Weights of a small sound classifier.
Model: 2.26M parameters, log mel input, norm layernorm, activation swiglu, patch size [4, 4], widths [64, 128, 256].
Training: batches of 512, held-out accuracy 100%.
Rows from block 5 of a small sound classifier, named by matrix and row number. Rows with one number belong to one neuron. Each number is 500 + 25 x the weight over its row's rms, rounded and kept within 0 to 999. All counts start at 0. Numbers have three digits each.
After each neuron's rows are labels from the 100 clips, of 14848, where the neuron reaches its largest size: "top examples" is what is common among them. Only what is clearly more common there than usual is listed. The data: struck, bounced, scraped and rolled objects made by modal synthesis. In brackets: how many of the 100.
# gate: MLP gate (model.blocks.5.mlp.gate.weight, 672x256), inputs 192-255
# fc1: MLP up (model.blocks.5.mlp.fc1.weight, 672x256), inputs 192-255
# fc2: MLP down (model.blocks.5.mlp.fc2.weight, 256x672, transposed), outputs 192-255

gate.88:495472526533520508550533522453516484503452492485504508488532491513501506512506525513528513479451528520476479501472527550540498482490490491467487507499486485446492470528544497488533515498517519
fc1.88:468467490505500521528523484507501451507530462554476501564511506475484504509519558489522496538482486456505467511524534508491487475480529522500520527453483514500476513477519544534541498535493519
fc2.88:524499515505499524512521495507476543543511535492481501489550481524442482455532476504482496498523510541503451485496498493493518506486445484544507508496491505488509467471498487518492541523505496
top examples: small (60)

gate.637:472486494504558492526468524490502443527516538482519473487519502513498482505449519478508480500541527428524509466483498529463466516541516486526508530489499543516516535543491486471522535508495527
fc1.637:517516499533572505536530495497480514507475454483549504481501500505489490457486503523485442492500508488484464476498491492456490502502455490514521491490529513505545500465454487489488501523462463
fc2.637:540517495438497483487519505454506533487504454541512501510509473463438464500519499523531494543504512491492480518482491541504488487510471499455516501496505498480466505501456486569497472508496455
top examples: small (94); clamped rod (48)

gate.20:485516499456533560495479496464516459505454497514490492503482520502486482500509518476526528511581472506456512503486455486503500494512539458496498481501487529505496507491459489447537501499505547
fc1.20:522512465494495466570532497496506557459533492485511467496507464529460525515518504495521498455454495502460491541476510500519493503500532486500474512490511508513496488512501511499432506484463499
fc2.20:523496546510491492495497532486509512493509467478520487424492525488477527529545509499518484507498548485503463484490466542487509479466468533532520478522532514523451482506524466497503525522435490
top examples: large (99); rubber-like damping (36); membrane (35)

gate.185:485493506489481508505522502500516483494527495502502527499526494505502519463507508510500446481539529488517497498470519437491517501499505493491514518460498554510533505518489483510494519508521506
fc1.185:536494499496492498474491492534474496508559484482512539520485463503506542489508517499497489458508518528551476462535491485487482506508514502513483495489442477548501504514538469511507487517470473
fc2.185:492567492500455518506513545485484494502525498501505464498488479503478476472505485494488463495532506479483538494478502505527527527517493531534484545504542465501457526511527498477476515517493528
top examples: small (100); reverberation (54); text has "room" (54); text has "reverberant" (54)

gate.148:491465494522493500457529527491492514532513492508465441514505502516512480496462541527554499507516514510482439512542497527474509443497531538500494540522464488487555474556501500460453521498492525
fc1.148:504475485500475494527497505517511473499485503499482494494536479469406530450489500466513466499509508495545490490465498499552503500527497519483499485507497566491485503467518501490503501432498526
fc2.148:480462505494507479540522487542534484513543481496478499533485514519484530490511491499495431472507550522507482526501521506528482520499512513501447497483481499502534482497547517517498534503489489
top examples: medium (82)

gate.264:501485489514500498471445485508438508521556489513469488505500484523472494483543546523481541523537511477484484528473532515549526466480500524476473478496486482523510585510507500475487534508512488
fc1.264:511528505487450510520508502503494458526455502512498523454530506492465507498508486510508475542507533493467495516439501505506483507501493487510492495475516474509476604489504478478468512541513492
fc2.264:491470493541438525555487512457491478545477455504472447505526464562502470492485470535516508485515485465514481497500499525512479490547511519525462497506458487580516488519455518499489538490489524
top examples: large (60)

gate.560:480519494561457507437492501496462520531509498510512464544504499515507476508516508565493515512546517488482501515514497473494493462544492468503550509494506476557465531504510508501489466494488499
fc1.560:506529513480460508469483502471479493501487481517543547490506499463509524547509504479506527506495463460521526499462516458508522487483509510531540514502498489477480489482469494512495477496493492
fc2.560:475547509511496488505505528494543485516511475509470524503497501467492486500526494480545529536468512503505494538481498501472522454523497511497538523478498506494551516490528491530528499536493490
top examples: small (78)

gate.525:479521477475456522509501494489458503533466495499478507502488518517514497516462491524496540422502497454489496470542492500466511497482509475514468497481492475516500479481472540520519499490531508
fc1.525:501462514515485517502521548468451458490543489480536536496488529518484551527515541462495475487497521446511447508472478485479489492473456514529521467500512488553470507515502457488488484525458496
fc2.525:506495508487506538529525466497465478479503486481473548501489478488506525520464493473442453509471513505540511504561493528505503567499561483501521484547503491493469509479500476506484515488481546
top examples: large (64); membrane (46)

gate.650:475515494520483499500433496515452492490508501493503503499544538475510526537502440497507486498496491501560537474506503473484511481459505503476494513518505486484524489490489492501528533495507477
fc1.650:535489505506464514556495502519498503508515488507487508501479523460497440496476540547504480483506515491511507474479490485491497509495444503542489545504532496491535502501537526515543505498498473
fc2.650:512503499522475452494511501478510494496475482462470504515528502527501569445514489542495512496579496453480509460514514497457504474526480494526509530499460515483448529501503512483501494522527500
top examples: medium (98)

gate.97:517480531479504515557492491512513444503566502514492452493484497470479512513536473510534466490493505499480540497503565454523486503525495463495508457496476523504468501501459440515498521516470527
fc1.97:579500508496472503443518529469475465495500530508482450568474500532490532456503529481503508495522513511478434532558471519493510468492493509515480516538524504524505519516521470527473489535532517
fc2.97:493435483485463496466448465532453483421495529495495471482455510477490554522459483538499491531531553480518496513491536561454509447501499505531460525514501500529524498498545497514506527517492460
top examples: medium (79); mains hum (26)

gate.174:491483492509454464503502459511478566526494522538555490532455501518481506493502525465546496480516488534502499503491475493512473498491473483478490481480453475511494539482473500533474475465497484
fc1.174:524532500494501526483517517499449479505502497479512521495507550454490509527466520509489459494466485468507486483542501523505534478566510529497459500512568496531494545477578498500538520563476517
fc2.174:459471470525510512498506517491504521443522457504502523488475498516483553493482500488529493467494505498506500462506514540471464510484536519517484464478481480527533454473489490490487494485481569
top examples: small (100); one hit (42)

gate.661:498484504502517506479447485497509489512509473504515519504493518508520490499481543505522482512519490514501470454515482487491475507517458517459440516496519522489501495537550499509563590466556515
fc1.661:447521518512525458550497508490518503492505520500513504528498506469524529499505507535472536505513504515506468481487506528539505500472456514487502482514543428496461495458501499530500497495501475
fc2.661:522475534521500462496495483479499497518513480477507503496507516498474543529566465452550498537490507505496446506494532549486525514459502542494479498489493496460493500502537529466505541504505461
top examples: large (100); action: one hit (49); rubber-like damping (45)